Rows from block 6 of a small audio embedding model, named by matrix and row number. Rows with one number belong to one neuron. Each number is 128 + 24 x the weight over its row's rms, rounded and kept within 0 to 255. All counts start at 0.
After each neuron's rows are labels from the 100 clips, of 14848, where the neuron reaches its highest value: "top examples" is what is common among them. Only what is clearly more common there than usual is listed. The data: two synthetic voices taking turns or overlapping, over music, noise or silence.
# fc1: MLP up (model.blocks.6.mlp.fc1.weight, 640x320), inputs 0-159
# fc2: MLP down (model.blocks.6.mlp.fc2.weight, 320x640, transposed), outputs 0-159

fc1.237 [103 147 138  92 126 149 107 130 110 127 126 105 112 110 140 144 106 131 109 115 117  96 126 131 134 145 131 130 127 152 155  76 132 127 123 138 135 108  97 128 120 140 115 127  59  89 164 106 129 180 151 106 124 121 124 147 142 104  62 111  96 129 152 113 102 153 170 113  98 128 158 202 109 109 127 132 131 163 136 126 126 125 127 143 123 123  54 127 108  88 104  78  88 153 116 134 155 123 141 159 133 147 111 194 113 128 145 105 161 156 125 163 131 107 128 131 121 135 157 104 138 137  96 142 109  71  79 132 124 107 128 136 135 137 155  98 131  93 118  88 144 133 137 114 104 124 154 103 112 145 145 135 141 127 119 135 158 133 132 130]
fc2.237 [119  92 118 129 139 127 154 130 174 132 142 107 127 105  91 100 110  92 135 156 113 144 159 142 105 117 154  68 136 133 115 165 120 148 152 143  90  90 193 161 158 122 122 143 172 109 145  80 162 112 116 142 141 100 118 108 106 104 155 137 116  75 144 141 114  93 154 145 144 110  96 128 110 132 101 103  86 145 114  97  78 165 132 141 130 142 146 159 113 109  88 107 171 145 108 132 119 144  87 131 141 144 118 120 136 144 103 129 161 139 158 118 133 113 118 164  92 123 124 130 143 148 102 107 132 159 156 111 138 137 101 119 130 117 111 111 153  98 135 163 101 118 106  94 153  51 145 148 163  79 109  89 113 190 118  98 133  99 106 129]
top examples: second voice: child-like voice

fc1.104 [121 128 153 103 158 149 123 148 119 128 148 111 142 111 140 150 134 138 115 126 136 119 164 156 128 121 135 148 141 165 103 113 167 132 114 160 126 117 118 144 128 129 138 123  96  87 182 129 170 155 129 112 150 139 117 155 142 104 112 129  95 137 110 124 119 147 122 156  73  84 130 197 142 111 125 101 149 177 131 126 148 159 115 129 115 137  59 128 117 115 120 122  98 134 106 121 120 141 137 110 110 154  99 255 138 131 125 106 105 121 145 114  97 133 165 122 112 132 149 132 146 111 133 136 101 104 125 134 108 115 143  96 118 136 149 119 123  98 109 150 152 143 135 142 121 105 122  99 149 143 143 153  94 115 133 113 160 149 132 134]
fc2.104 [138 119  95 134 112  95 161  88 140 152 128 127 126 142 115 129 121 133 181  95 103 149 182 122 109  81 136 123 163 102 159 128 136 103 128 141  86 132 120 111 108 135 145 128 131 160 114 145 113 138 127 124 139 113 148  95 125 122 178 166 135 123 123 141 128 113 122  84 176 150 110  79 132 128 156 131 129  90 111 123 131 114 132 114 136 104 202 130 121 140 131 133 163 146 130 122 144 108 101 142 148 109 125   6 130 121 142 110 166 132 131 113 136 139 135 128 123 124 154 144  95 139 169 122 113 119 158 143 120 142 144 140 139 152 101 151 123 109 136 113 109 127 141 118 124 147 150 151 141 104 127 127 191 119 150  90 160 108 147 112]
top examples: first voice: deep voice; second voice: child-like voice

fc1.125 [100 140 162 120 160 145 133 135 131 126 139 124 106 119 166 137 116 109  99 136 136 110 119 150 131 135 108 136 131 154 122 119 154 110  91 129 143 135 132 141 141 157 138 134  85  87 150 106 160 135 149 117 136 127 129 148 135 118 109  94 102 108 109  98 107 166 148 128 115  96 114 211 127 134 134 108 160 179 118 112 150 140 120 115 123 115  66 106 125 138 148 110  87 116  98 115 126 138 143 131  94 146 110 223 149 144 123  93 105 151 130 132 141 122 148 125 122 108 152 146 146 121 115 127  98  99  76 109 116 119 148 104 101 138 145 112  97 135 129 126 173 125 126 152 126 126 145 130 131 152 151 184 102 136 123 166 168 140 138 121]
fc2.125 [ 98 109 127 142 103 118 181 127 139 140 127 147 159 161 130 175 131 152 142  98 150 124 139 130 118 105 127 125 147 121 188 126 131  70  93  96 117 118 136 130 109 145 142 137 112 119  84 101 103 144  92 141  90 113 111 100 152  98 151 158 128 104 126 141 126  79 112 123 168 172  89 101 152 114 119 125 128 113 142 104 131 148 122  94 172 132 174 104 137 140 147 133 166 131 133 137 145 122 109 147 128  83 129  85 114 107 111 100 175 133 114 131 100 137 106 112 108 139 173 151  67  86 176 143 110 104 133 124 159 154  95 147 191 146 117  73 156 133 132 100 122  90 148 109 128  96 148 135 135  84 144 138 149 133 152 121 147 121 133 106]
top examples: second voice: child-like voice

fc1.411 [105 139 146 104 138 139 140 111  94 165 107 143 132 128 142 194  94 108 120 124 112 124  98 116 120 132 149 114 138 136 139 113 117 135 141 146 151  86 129 117 145 146  82 132  82 109 171 139 123 224 119 117 139 102 137 107 133  91  72 145 104 128 165 121 132 139 151 120 138 123 142 190 123 121 101 119 131 154 134 112 118 120 137 137 121 120  70 108 110  91 142  96 103 132 150 154 148 125 130 146  86 136 105 192  85 107 127  76 157 145 103 149 133  87 113 156 136 129 135 115 130 123 116 128 103  95  97 152 112 135 108 139 139 119 141 137  99 116 101  96 131 110 136 114  99 133 128 135 113 154 169 128 121 118  92 113 172 133 119 125]
fc2.411 [153 126 120 129 142  96 173 137 154  96 100 170 140 154 128 128 111 166 132 119 116 120 144 133 138 124 157 150 125 105 130 162  90 126  78 132 126 119  81 134 131 141 135 126 134 164 123 133 111 106  96  99  80  93 131 121  91 123 122 120 140 102 134 152 163 152 171 106 132 158  67 112 103 128 147 106 114  86 113 128 123 139 145 100 110 137 156 142 123 148 157 146 119 111 125 142 123 184 124 146 141 117 133  86 127 125  87 141 119 134 182  96 147 141 118 147  79 102  87 161  92 117 116 134 158 154 143  80 158 129 134 112 148 180 131  91 152  89 148 122 124 138 164 103 128 155 109 152  86 143  95  95 116 180 115 136 117 108 150 140]
top examples: low voice; child-like voice; first voice: low voice

fc1.248 [ 91 145 166  95 146 130 135 143 119 129 115 115 114 127 128 120 127 114 104 135 119 116 156 151 115 149 120 117 127 150 126 129 140 154 141 161 125 111 119 125 162 117 148 139  91  82 165 133 159 120 133 135 138 143 149 182 127 129  85 124 124 138 131 116 130 148 141 125  90  90 146 215 144 115 122 109 150 192 147 131 128 137 114 129 125 138  54 136 123 126 132 100 102  90 123 125 119  99 116 125 140 169 112 242 131 145 131 107 115 130 115 109 122 119 117 112 128 147 145 118 115 125 128 126 106  98  96 101 109 122 144 100 115 113 108 118 126 160 126 134 164 153 119 152 146 130 117  99 123 159 144 127 112 109 142 136 144 120 116 117]
fc2.248 [140 119 105 133 115 100 147 139 102 146 113 120 117 112 131 141 122 127 133 107 114 119 110 144 124 132 134 144 135 145 153 127 101 119 120 143  95 110 149 129  95 169 132 114 152 147 139 114 140 132 135 110 118 114 135 128 129 121 171 117 124 106 122 136 117 119 137 135 147 138 141  94 115 132 111 136 121  74 116 111 125 175 113 137 117 144 227 130 115 142 144 131 143 162 167 118 153 156 164 147 147 112 152   0 125 106 137 104 175 156 123 153  95 141 117 129 133 118 135 154  86  98 146 123  98 113 142 134 128 136 136 168 149 119 120 141 130 121 102 120 132 171 129 106 123 121 100 119 111 113 141 132 167 130 126 120 130 117  99 130]
top examples: deep voice; first voice: deep voice; second voice: child-like voice

fc1.395 [109 136 135 119 142 126 112  86 124 102 136 139 146 116 137 148 108 117  97 126  93 103 151 151 139 148 137 139 121 161 121 117 145 140  81 141 151 134 138 107 163 123 105 116  86  99 162 107 138 136 140 112 159 135 146 163 116 126 104 118  80 119 142 106 102 144 158 139 108 103 120 203 140 131 137 130 141 163 125 148 113 161 146  90 137 115  62 120 112 125 147  93 114 151 111 105 130 134 123 131 132 138 107 210 140 116 129 103  97 137 128 117 131 108 147 135 116 118 150 138 121 124 119 126  99  80  82 122 131  97 123 109 126 136 166 130 104 128 144 117 146 128 127 136 143 122  90 106 130 155 130 161  96 123 132 169 139 122 111 109]
fc2.395 [135 140 101 134 106 135 136 153 132 144 132 155 154 157 125 132 113 139 174  76 135 142 148 117 114  95 113 112 120  87 164 121  95 113  95 119  87 127 134 124  82 148 128 121 120 157 104 140 109 171  95 138  92 120 135 134 117 121 154  98 148 119 135 157 157  86  96 107 180 155 103 123 124 163 134 154 132  89 107 125 121 159 128 124 113 114 207 130 109 157 137 132 180 143 127 128 118 120 115 121 129 110 120  22 171 103 129 108 157 156 126 143 107 147 141 165 131 121 114 170  98 126 138 111 124 105 165 137 150 152 130 160 154  98 146 104  75 109 129 105 131 102 165  93 108 133 148 159 130  97 110 149 164 129 115 105 140 125 126 126]
top examples: child-like voice; second voice: child-like voice; first voice: deep voice

fc1.433 [ 92 138 151  95 151 119 102 123 118 118 123 130 122 126 155 150  91 144  88 132 114 113 141 137 132 124 132 147 145 158 102 102 142 138 108 156 160 134 126 130 137 140 126 139  93 114 166 111 149 167 143  97 121 114 161 161 134 137 101 113  94 119 130 109 109 165 140 119  93  88 140 204 131 133 156  91 155 160 106 153 154 142 126 134 160 121  61 125 115 117 126 120  90 129 120  93 141 131 152 145 121 148 134 204 130 130 145  90 121 137 112 114 117 114 140 114 123 129 164 126 143 116 119 134  86  90  72 125 113 123 128 105 132 147 173 119 113 103 136 107 157 125 132 149 143 158 120 100 143 135 143 146  94 140 134 168 151 174 118 123]
fc2.433 [ 74 123 110 131 115 135 144 123 127 100 142 169 133 177 121  92 128 131 141 111 134 121 136 123 117 106 134 159 194 143 179 132 141  94 119 155 117 124  99 126  64 122 151 120 144 153 127 111 133 115 111 114 108  78 104 106 113 113 153 130 117 100 119 143 123 130 105 132 161 142 138 101 102 129 118 128 131 121 109 130  95 130 101 102 153  98 193 142 128 161 113 151 162 149 125  81 145 141  91 123 126 111 135  96 117 140 155 138 136 130 124 145 130 144 146 137 123 143 199 192  91 103 140 122 111 117 122 149 138 136 123 119 164  99 125 139 165 106 139 119 143 124 149 106 140 115 137 123 137 107 138 158 167 115 149 111 141  87 136 127]
top examples: low voice; first voice: low voice; second voice: child-like voice

fc1.134 [102 151 152 117 145 133 136 135 108 144 110 129 172 117 141 158 111 109 111 126  90 129 109 122 114 130 158 108 136 162 135 116 138 147  84 151 155  91 131 126 139 124  90 131  77  97 151 110 146 160 130  84 133 100 138 138 140 116 101 136  72 106 147 133 117 152 166  98 113 127 146 179 120 111 117 116 136 176 123 130 121 127 141 117 117 148  68  97 124  79 141  96  95 132 125 114 121 173 138 137 115 147 107 182  97 120 126 105 143 151 126 147 143 119 119 161 117 133 154 139 128 138 112 138  97  72  98 138 117 130  96 104 136 163 149 112  99  80 125 114 156 136 154 109 105 130 138 125 118 149 167 125 120 121  96 153 145 133 136 134]
fc2.134 [131 101 162 102 148  60 153 117 150  92 133 123 101 158 165 139  90 163  80 102 120 138 147 142 143 118 143 158  86 123 125 155 136 127  97 119 100 140 154 137 143 130 128 124 161 105 153 152 164 144  70 102 157  93 171 113  88 140 114 144 127 120  97 119 163 113 146 131 109  86 122 132 132 125 170  63 107 115  82 153 138 146 142 118 153 133 132 172  86 138 157 113 117 113 101 114 103 135 102 115 151 120 166 140 141 146 115 107 152 150 139  91 169 117 129 144 106 132 103 122 124 134 145 141 122 170 158  98 121  96 176 102 145 110 119 110 148 109 120 125 141  92 103 171 131 110 113 151 117 101  90 153 122 133 132 144 133 110 133 117]
top examples: second voice: child-like voice

fc1.518 [ 92 134 155  87 139 130 112 143 123 135 107 157 151 124 118 150 116 112 133 112 105 110 146 109 108 130  97 129 153 159 132  72 121 151 106 140 158 108 129 140 153 150 114 120  87  89 160 104 147 169 151  93 138 110 126 127 152 109  75 136  70 123 138 142 103 133 148 127 127 113 157 179 129 128 131 120 118 175 114 113 115 169 140 136 144 155  63 117  89  82 116  93  88 129 138 124 127 158 139 125  93 139  99 184 100 127 108 114 143 167 113 148 120 130 142 136 127 143 167 144 134 101  93 147  91  87 117 160 123 138 112 114 147 134 146 129 114  88 137 111 168 131 138 146 100 140 132 102 109 170 155 111 132 109 117 135 122 134 164 114]
fc2.518 [145  85 138 121 119  76 167 125 172 136 131 146 152 150 118 129 117 147 109 134 134 111 175 140  95 102 139 140 134 123 139 163  95 123 111 137  93  96 187 172 149 134 156 139 168 136 113 139 105 126  96 128 126  70 120 137 103 110 148 146 107  73 125 130 114  95 156 133 159 118  85 117  99 137 105 103 109 111 102 102 114 153 149 119 155 138 162 166 112 110 118 148 169 127 139  97 135 150 142 141 162 105 126  69  96 118  61  99 145 122 127 137 168 172  95 123 115 103 123 170 121 144 129 112 113 138 182 136 121 121 123 115 130 164 125 151 125 109 164 127 131 120 125 130 133 117 112 133 117 114 108 126 141 163 117 118 124 139 161 102]
top examples: second voice: child-like voice

fc1.239 [ 93 118 153  76 132 162 100 140 140 130 121 108 125 134 145 134  97 109 106 129 128 125 145 148 122 135 110 133 103 141 132 124 167 107  88 150 134 140 123 124 124 120 119 146  78  75 165  96 136 161 165 117 166 167 127 139 135 153  91 110 120 140 128 110 136 156 140 127 142 123 141 186 147 128 113  99 132 145 144 133 156 146 119 116 122 131  66  95 134 132 127  94 111 143 112 115  98 118 117 137  98 137 119 221 132 144 126  98 116 127 161 111  87 122 161 114 131 133 138 134 137 130  97 135  97  90  88 134  89 144 123 108 106 166 120 122 114 116 128 130 159 139 111 159 143 137 137 121 136 163 166 150  91 108 130 155 155 143 117 125]
fc2.239 [125 147 101 133 105 116 152 121 115 117 101 135 130 126 105 130 121 174 139  91 146 155 150 134 129 110 120 129 121 125 143 168 166 115 104 118  93 150 115 165 108 140 128 136 152 162  95 140 100 116  90 129 108 111 125 132 121 133 153 156 140 125 107 138 102 140 129 104 160 162  88 113 122 112  97 125 116  97 114 163 122 160 166 116 116 137 189 118 115 147 157 134 156 122 115 117 103 128 138 142 146 108 161  48 146 135 138 128 143 118 124 165 112 176 134 127  57 132 145 119  76 125 179 143  91 120 126 125 150 103 108 125 167 131  71 131 120 106 146 155 111 105 153  95 130  92 122 106 118  93 130 153 196 150 174 137 163 141 126 110]
top examples: deep voice; first voice: deep voice; child-like voice; second voice: child-like voice

fc1.361 [105 137 188 108 136 144 102 126 114 122 113 130 112 118 143 155  95 144 113 124 100 117 122 159 144 148 137 144 115 157 138 104 146 142 117 162 156 140 155 160 131 121 119  98 123  78 171 149 151 156 130 144 145 117 135 142 141 126 102 142 110 139 129 140 125 110 128 150 108  82 153 219 133 140 106 116 130 177 131 133 139 125 108 135 128 148  58 131 134 132 147  71 121 127 106 119 129 119 148 130 105 149 122 230 166 153 112  73 105 138 125 120  95 130 137 125 126 133 148 116 141 129 121 120 119  81  84 142 116 137 108  90 119 116 135 139 134 131 143 138 130 149 129 155 141 130 140  85 131 151  98 121  94 115 130 141 151 153  91 139]
fc2.361 [156 123 104 133  76 114 155 119 114 136 136 156 138 146 126 144 129 151 160  75 107 141 105 144 126 118 127 132 140 124 184 121 109 118 136 116 117 120 108 165 113 139 102 157 138 146 119 112 132 152 137 140  87 125 125 115 123  92 141 150 119 118 117 156 133 133 129 139 127 164 135  77  94 124 106 142  91  98 114  92 119 126  94 133 121 135 213 128 146 161 105 125 155 129 159 112 136 146  93 145 126 110 158  59  93 126 137 127 165 188 123 149 131 147  96 120 139 160 137 181  96  90 171 137 117 124 135 126 130 153 120 142 174 123  97  93 108 133 111 119 105 132 155 119 108 142 130 140 107 139 120 111 165 115 123 104 134 125 135  99]
top examples: second voice: child-like voice; first voice: deep voice

fc1.460 [ 88 125 157  74 132 131  92 131 127 124 113 125 120 111 164 152 106 147 129 124 102 100  91 132 134 136 121 123 132 173 123 116 102 152 106 140 103 128  99 122 132 149 106 119 141  98 214 154 148 175 151 128 125 118 128 156 150 123  75 114  95 122 137 121 114 134 155 133 136  69 123 183 128 136 114  94 129 179 121 128 122  86 118 144 130 125  94 125  90 116 142  87 120 136 139 125 136 131 139 154 131 137 106 177 133 116 128  95 186 175 105 168 118 107 132 151 107 113 143 119 128 107 113 122 130 106 141 154 108 144 141 134 177 122 140 109 109 138 128 125 151 126  97 125 123 150 117 102 126 107 139 138 139 113 120 138 154 130 110 147]
fc2.460 [114 117 126 112 115 132 114 128 160 102 132  91 100 119 168 123 155 132 106 161 103 100 167 136 155 123 124 116 130 196 114  87 138 134 111 149 137 114 116  85 155  91 160  92 132  83 178 133 144 118 136 124 138 142 154 142 147 101  87  97  84 130 143 129 133 153 134 132  98 108 116 149 145 130 128 116 117 184 105 129 138 122 125 133 111 104  83 160 120 117 104 121 136 132 110 124 118 121 115 127 135 158 110 209 120 122 145 132 127 184 130 106 154 112 144 116 131 149 126 109 165 144  90 140 120 145 124 131  74  90 135 130 144 118 177 136 148  89 148 149 183 150  85 112 140  89 133 137 127 102 149 121  94 122 153 149 117 120 142 150]
top examples: child-like voice; first voice: child-like voice; second voice: low voice

fc1.276 [113 146 134  97 138 138  97 124 134 121 122 138 126 122 152 170 135 122  93 141 114 120 136 155 161 130 128 161 106 173 118  91 152 131  96 138 141 138 133 147 150 107 111 104  89  99 163 149 138 160 131 110 162 154 156 142 112 108  99 132 107 109 152 122 131 162 149 150  89  90 136 202 133 121 135 111 153 173 136 115 156 110 139  91 119 145  66 141 124 111 165 104 105 146 124  98 120 141 132 119 140 145 115 209 153 128 130  95 116 139 127 105 128 135 151 119 139 105 164 136 136 126 122 131  89  97 103  89  99 111 119 116 123 130 146 110  93 107 113 130 166 138 130 116 131 120 127 135 139 148 118 169  99 133 147 149 165 120 136 134]
fc2.276 [121 140 105 108  86 138 150 165 153 142 115 139 118 121 118 148 117 126 164  98 157 154 162  97 135  76 124 118 127 113 146 146 144 102 125  86  62 143  85 137  83 107 158 160 108 152 135 144 117 142 134 133  89 119  95 121 123 153 120 124 139 124 102 158 122 168  84  94 161 136  93  80 120 140 119 110 138 103 119 127 131 145 147  93 117 143 143 128 121 104 131 145 124 140 123 101 110 148 125  86 105  97 156 105 171 124 136 141 121 123 145 121 126 154 118  94 153 102 140 171 114 102 164 158  92 109 128 141 152 144 114 139 175 139  94 129 154 114 129 150  85 110 172 149 116 124 144 139 127 124 122 151 147  96 114 132 139  79 161 111]
top examples: deep voice; first voice: deep voice; child-like voice; second voice: child-like voice

fc1.542 [ 98 113 141  61 146 140 139 139 132 123 148 131  92 120 160 155  96 150 130 105 120 104 120 138 132 138 128 106 129 166 113 125 129 152 121 142 117 123 102 138 124 161 136 108 109  90 204 143 135 174 141 153 129 135 114 135 144 105  52 139  95 122 130 120  98 135 145 137 125  84 112 204 146 133 136  85 134 171 105 124 142 108 126 153 109 121  90 133  96 119 148 111 126 148 134 129 140 113 157 138 106 151 119 183 134 128 142  89 163 180 105 141 121 141 120 115 127 130 141 121 143  90 122 155 120  93 114 145  96 153 157 112 155 123 140 110 105 126 143 115 162 126  98 142 128 154 142 103 120 112 153 117 130 142 137 149 156 166 123 129]
fc2.542 [104 132 124 122 105 150  85 133 117 169 132 129 160  84  97 121 159 116 119 133  69 132  88 112 112 139  93 136  92 149 149 118 133 144 137 130 111 118 135 105 138 130 112 146 151  86 175  82 149 134 147 101 135 131 105 159 133 119 126  95 103 152 134 130 100 130 123 148 127 122 123 145  73 128 143 137 104 162  94 125 107 141 171 130 155 134 108 104 110 101 103 103 125 165 175  98 137 127 121 157 170 149 115 127  94 140 160 143 148 162 128 152 108  86 164 149 108 119 131 133 158  98 117 115 118 128 139 130  89 183  95 130 149 121 150 128 106 122 115 117 154 124  86 110 122 107 135 126 142  74 190 111 137 159 115 119 121  88 124 117]
top examples: child-like voice; first voice: child-like voice

fc1.529 [139 137 119 129 124 145 110 141 139 136 132 131 167  88 102 117 136 153 132 112 127 115 133 105 112 134 102 130 111 114 117 114 142 119 131 111 190 116  65 160 123 135 111 142  52 131 111 111 124 121 130  77 119 153  99 111 124 152 102 106 135 154 119 147 117 215 139  82  89 135 158 140  77 128 144 143 146 124 137 140 126 173 142 102 117 164 107 119 151 113 109 134 117 160 121 110 114 161 146 130 139 105 101 153 110 131 131 142  83 115 181 127 148 135 153  95 115 131 111 157  97 106  95 162 109 101  32  74 151 129 121 126 119 168 161 148 113  94 107 115 121 125 160 114 131 154 105 145 133 195 155 119 114 106 105 146 113  95 141 111]
fc2.529 [151 136  99 140 114 120 143 132 100  94  97 147 153 149 116 142 118 145 171 111 148 146 130 119 130 138 142 125 147  72 144 131 112 100 130  99 157 151  97 166  92 108 121 133 115 163  85 112  99 135 130 152 106 146 119  92 118 178 127 143 182 119 127 150 152 156 144 138 128 183 135 121 101 161  88 150 127  89 154 125 141 122 101 127 132 133 127 107 148 173 138 129 124 103 102 142 157 147 124 126  94 104 126 132 145  90 111 129 107 113 123 132  99 155 112 132 117 122 131 134  94 130 139 136 123 122 116 112 210 150 115 129 129 129  83 111 123 123 153 129  88 126 181 146 101 119 125 123 119 163  94 117 125 155 112 121 127 138 101 143]
top examples: high voice; first voice: high voice; second voice: high voice

fc1.301 [107 149 157  92 132 113 110 108 130 126 124 157 137 107 150 166 106 129 108 117  76 116 112 143 150 135 136 144 113 147 119 109 160 145  86 133 175 104 115 126 160 144 119 116  97  82 131 147 136 183 133 103 124 143 116 155 131 117 101 119  81 155 154  87 116 159 132 127  94  97 129 196 138 122 138  96 140 175 111 123 165 149 129 129 114 114  75 124 137 102 148  72 100 160 114 131 121 115 160 122 109 154 105 186 120 128 142  85 123 146 127 106 122  95 130 129 106 131 144 170 129 106 103 134 106  71 102 153 106 106 152 107 140 142 167 134 107 122 115 113 138 126 109 125 119 150 125 109 121 169 146 145 115 106  84 158 161 147 133 139]
fc2.301 [104 140 138 131 142 129 157 119 125 155 104 156 149 165  98 108 143 135 119  97 166 121 142 154 143 141 157 110 154 118 145 141 131  91 108 141 159 115 114 112 162 135 144 121  68 120 109 100  96 114  89  84  59  94 146 116 133 105 149 146  92 166 129 117 181 134 137  90 118 140  63 143 111 111 126 126 150 124 103 145 146 138 109 130 134 124  81 107 115 131 149 148  89 129 121 163 116 125 131  60 115 124 111 212 158 120 169 149 135 124 138  98 152 134 109 174 107 162 127 120  82 125 117 134  93  97 106 115 174 186 102 133 162 116 154 139 141 104 139 167 124 121 132  95 121  88 156 163 100 143 120 152  94 147 107 139 149  75 144 121]
top examples: high voice; first voice: high voice; background: none; second voice: child-like voice

fc1.437 [104 122 144  72 140 121 108 128 140 134 137 119 113  96 164 160 110 164 144 123  88 130  94 123 143 138 105 122 110 172 114 119 122 129 128 136  92 124 134 117 133 133 115 104 118  83 185 170 149 161 142 162 121 132 123 134 134 116  57 128 109 123 134 107  99 136 148 142 138  94 113 219 139 102 127  68 136 169 119 137 142  89 127 135 100 119  95 135 119 113 134  97 116 120 143 121 136 116 135 133 117 148 130 180 121 143 132  80 163 187 105 144 128 118 110 133 111 108 128 103 131 128 133 159 129 120 125 119 103 139 140 121 148 127 132 123 110 151 127 121 135 150  87 143 136 179 147 113 124  86 135 151 126 116 128 152 168 154 115 134]
fc2.437 [115 120 140  95 115 143  95 151 155 144 125 137 150 109 155 105 163 133 131 133  96  74 124 136 160 127 104 145 126 198 135  75 128 146 117 156 114 131 111  96 162 118 128 108 118 111 162 141 143 101 140 113 134 132 108 159 117  91  82  80 118 159 146 140 113 124 157 149 101 108 111 169 117 125 152 105 132 157  97 101 164 132 141 141 128 120 145 143 132 119 101 122 130 116 148 101 129 156 158 144 152 168 126 158 110 127 141 131 155 194 101 120 128  90 131 122 144 147 159 145 164 129  99 133 114 122 130 118  73 117 136 106 137 165 185 135 121 131 127 140 159 126  65 107 115 131 118 129 116 117 144 124  84  98 146 131 126 113 147 144]
top examples: child-like voice; first voice: child-like voice

fc1.54 [105 134 158 106 136 139 112 133 151 138 120 118 138 103 147 156 120 146 110 162 128 103 129 119 143 131 108 137 125 160 112 123 138 112  97 151 150 117 144 152 141 141 148 135  85  91 155 139 121 151 134 103 147 135 140 151 135 131  82 118 106 120 115 114  99 156 106 114  95 106 123 206 146 104 126 116 123 170 147 127 128 124 134 125 112 122  71 115 139  89 143  89  97 156 120 118 133 152 170 124  89 140 103 218 130 131 117  78 136 142  97 134 101 135 144 110 117  97 177 148 145 139 124 156  88  88 100 153  99 140 147 107 120 125 151 161 118 148 155 100 154 140 126 166 148 159 135  88 151 154 176 146  86 125 140 195 165 142 141 120]
fc2.54 [107 116 130 124  97 128 146 126 108 118 109 161 149 168 115 137 127 133 110 113 149  91 155  74 116 110 131 113 143 111 150 112 103 109 103 109  93 108 146 152  54 159 151 157 135 125 127 100 132 155 153  95  99 144 105 147 138 117 119  99 135 126  98 157 131  72 120 115 192 166 124 119 142 133  83 108 127 116  88 129 115 135  89 139 135 184 170 103 129 124 112 128 175 158 126 135 107 125 165 132 133 106 171  82 125 136 120 129 158 133 109 178 122 167 143 148 108 147 169 138 106  78 186 107 134  70 109 120 140 128 115 112 117 136  95 110 126 115 157 110 113 138 129 110 139 103 128 113 122 110 116 153 155 136 171 151 108 141 161 112]
top examples: first voice: low voice; second voice: child-like voice

fc1.550 [ 92 121 167 120 131 150 108 139 154 116 124 141 125 103 165 146 106  99 116 126  97 126 125 143 161 139 116 149 113 145  96 107 168 146 102 148 144 120 135 137 116 102 118  92  91  95 151 116 141 169 133 105 136 150 130 138 131 132  84  88  76 149 123  97 107 142 143 115 109  63 121 194 131 107 156 109 148 172 122 125 162 137 151 113 128 143  72 132 121 103 167 104 110 113 121  99 140 130 129 133  96 122 115 234 149 112 131  90 109 161 118 141 106 115 132 134 122 109 119 142 128 128 110 138 113  94 104 135 128 131 154 103 134 149 157 121 113 121 119 118 119 155 136 136 117 148 152 107 124 144 143 153 108 125 104 156 163 108  93  92]
fc2.550 [124 134 111 131 125 136 173 122 138 180  96 154 126 148  95 108 106 155 138 118 128 137 164 117 117 112 146 100 153  84 131 110 109 101 128 122 137 145  98 106  94 146 127 140 142 142 138 101 122 136 130 169  69 126  91  94 124 127 150 119 141 122 140 166 179 106 143 117 140 168 100 102  91 133 116 111  76 122 126 135 118 176 127 144 166  92 137 142 113 133 155 115 135 114 134 184 137 110 140 133 135 120 126  87 101 119 138 113 172 107 112 110 104 142 114 131 124 131 128 142  79  98 126 177  83 101 105 123 130 158 102 142 150 123 105 136 153 137 126 115 129 126 137  89 111 115 134 159 120 104 101 130 129 136 133 149 157 113 116 118]
top examples: low voice; first voice: low voice

fc1.36 [140 107 134  67 136  99 133 135 146 146 140 137 152 107 142 150 111 160 109 105 115 146 116 128 121 120 121 176 102 171 109 157 111 173  82 120 126 131  76 140 137 191 113 147 108 128 211 175 120 148 116  88 109 115 144 130 131 140  51 134 133 151 118 137 127 161 158  85 137  98 119 151  82 130 123  88 133 136 103 104 138 166 158 103 119 162 110 119 101 112 160 142 115 157 151  94 101 177 162 127 141 115 153 147 139 147 119  99 141 163 177 146 158 116 114 131 100 106 101 157 114  94 155 176 104 127 110 114 121 136 108  88 145 140 133 141  94  94 119 116 113 129 116 142 149 170  99 131 120 125 118 163 136 133 140 139 137 119 147 102]
fc2.36 [127 129 120  90 134 116 144 132  96 106  98 129 136 149 114 118 147 207 147  52 160 130 121 111 138 137 136 100 134 124 129 129 157 102 152 129 140 139  46 148  95  93 134 131 103 130 144 117 123 130 136 147  91 179 123 117 111 153  86 130 155 142  94 144 145 175 110 105 140 133  99 157 134 143 127 121 125 123 136 150 137 125  91 141 114 134  87  85 123 164 109 135  92 111  96 149 126 118 118 118  95 124 151 157 131 109 128 151 144 159 117 129 125 162 113 117 147 134 140 100  74 148 170 160 140 126 100 107 152 136 128 134 172 120 104 134 175 118 136 142  98 119 164 130 129  91 103 122 129 155  97  86 141 128 153 132 104 147 133 168]
top examples: child-like voice; first voice: child-like voice

fc1.320 [100 138 157 103 125 133 122 124 137 130 132 122 104 126 122 165 135 135 133 156 112 146 144 141 122 124 125 115 118 160 134 115 147 109 108 125 149 138 128 135 134 113 147 138  94  93 159 126 122 159 131 149 112 131 141 151 136 128  60 120  94 126 129 112 101 138 130 116 107  92 139 189 132 142 126 118 120 164 117  90 133 126 130 124 114 149  41 161 119  88 156 104 105 123 110 115 120 145 135 135  92 167 130 244 110 152 119  96 121 139 144 142 116 116 157 111 140 124 155 136 154 112 124 139 104  94  82 116 110 115 105  82 133 132 149 130 101 118 123 117 157 127 147 185 112 107 132 116 124 162 145 150 133 147 145 152 157 156 130 119]
fc2.320 [126 115  97 169 117 114 170 165  92 115 127 161 144 117 122 163 117 116 155 120 157 127 160 110 111 101 131 117 151 102 149 126 152  88 156 138  92 140 127 168  81 164 113 137 141 126 108  94 121 119 143  94 113 146 135 121 135 103 160 121 139 141 105 147 141  81 132 129 139 138 130 129  92 126  87 118 109 103 141 126 132 151 133 140 133 103 167 144 133 137 108 138 142 116 123 110 144 145 120 126  95  71 143  29 116 170  91 139 158 120 127 162 113 179  99 117  91 128 187 151 116 113 164 121 133 104 134  78 160 121 108 144 130 114 114 124 101 147 113 143 123 164 113  94 148 129 158  88 121  73 111 134 148 133 158 134 113 137 132  88]
top examples: low voice; first voice: low voice; background: none; second voice: child-like voice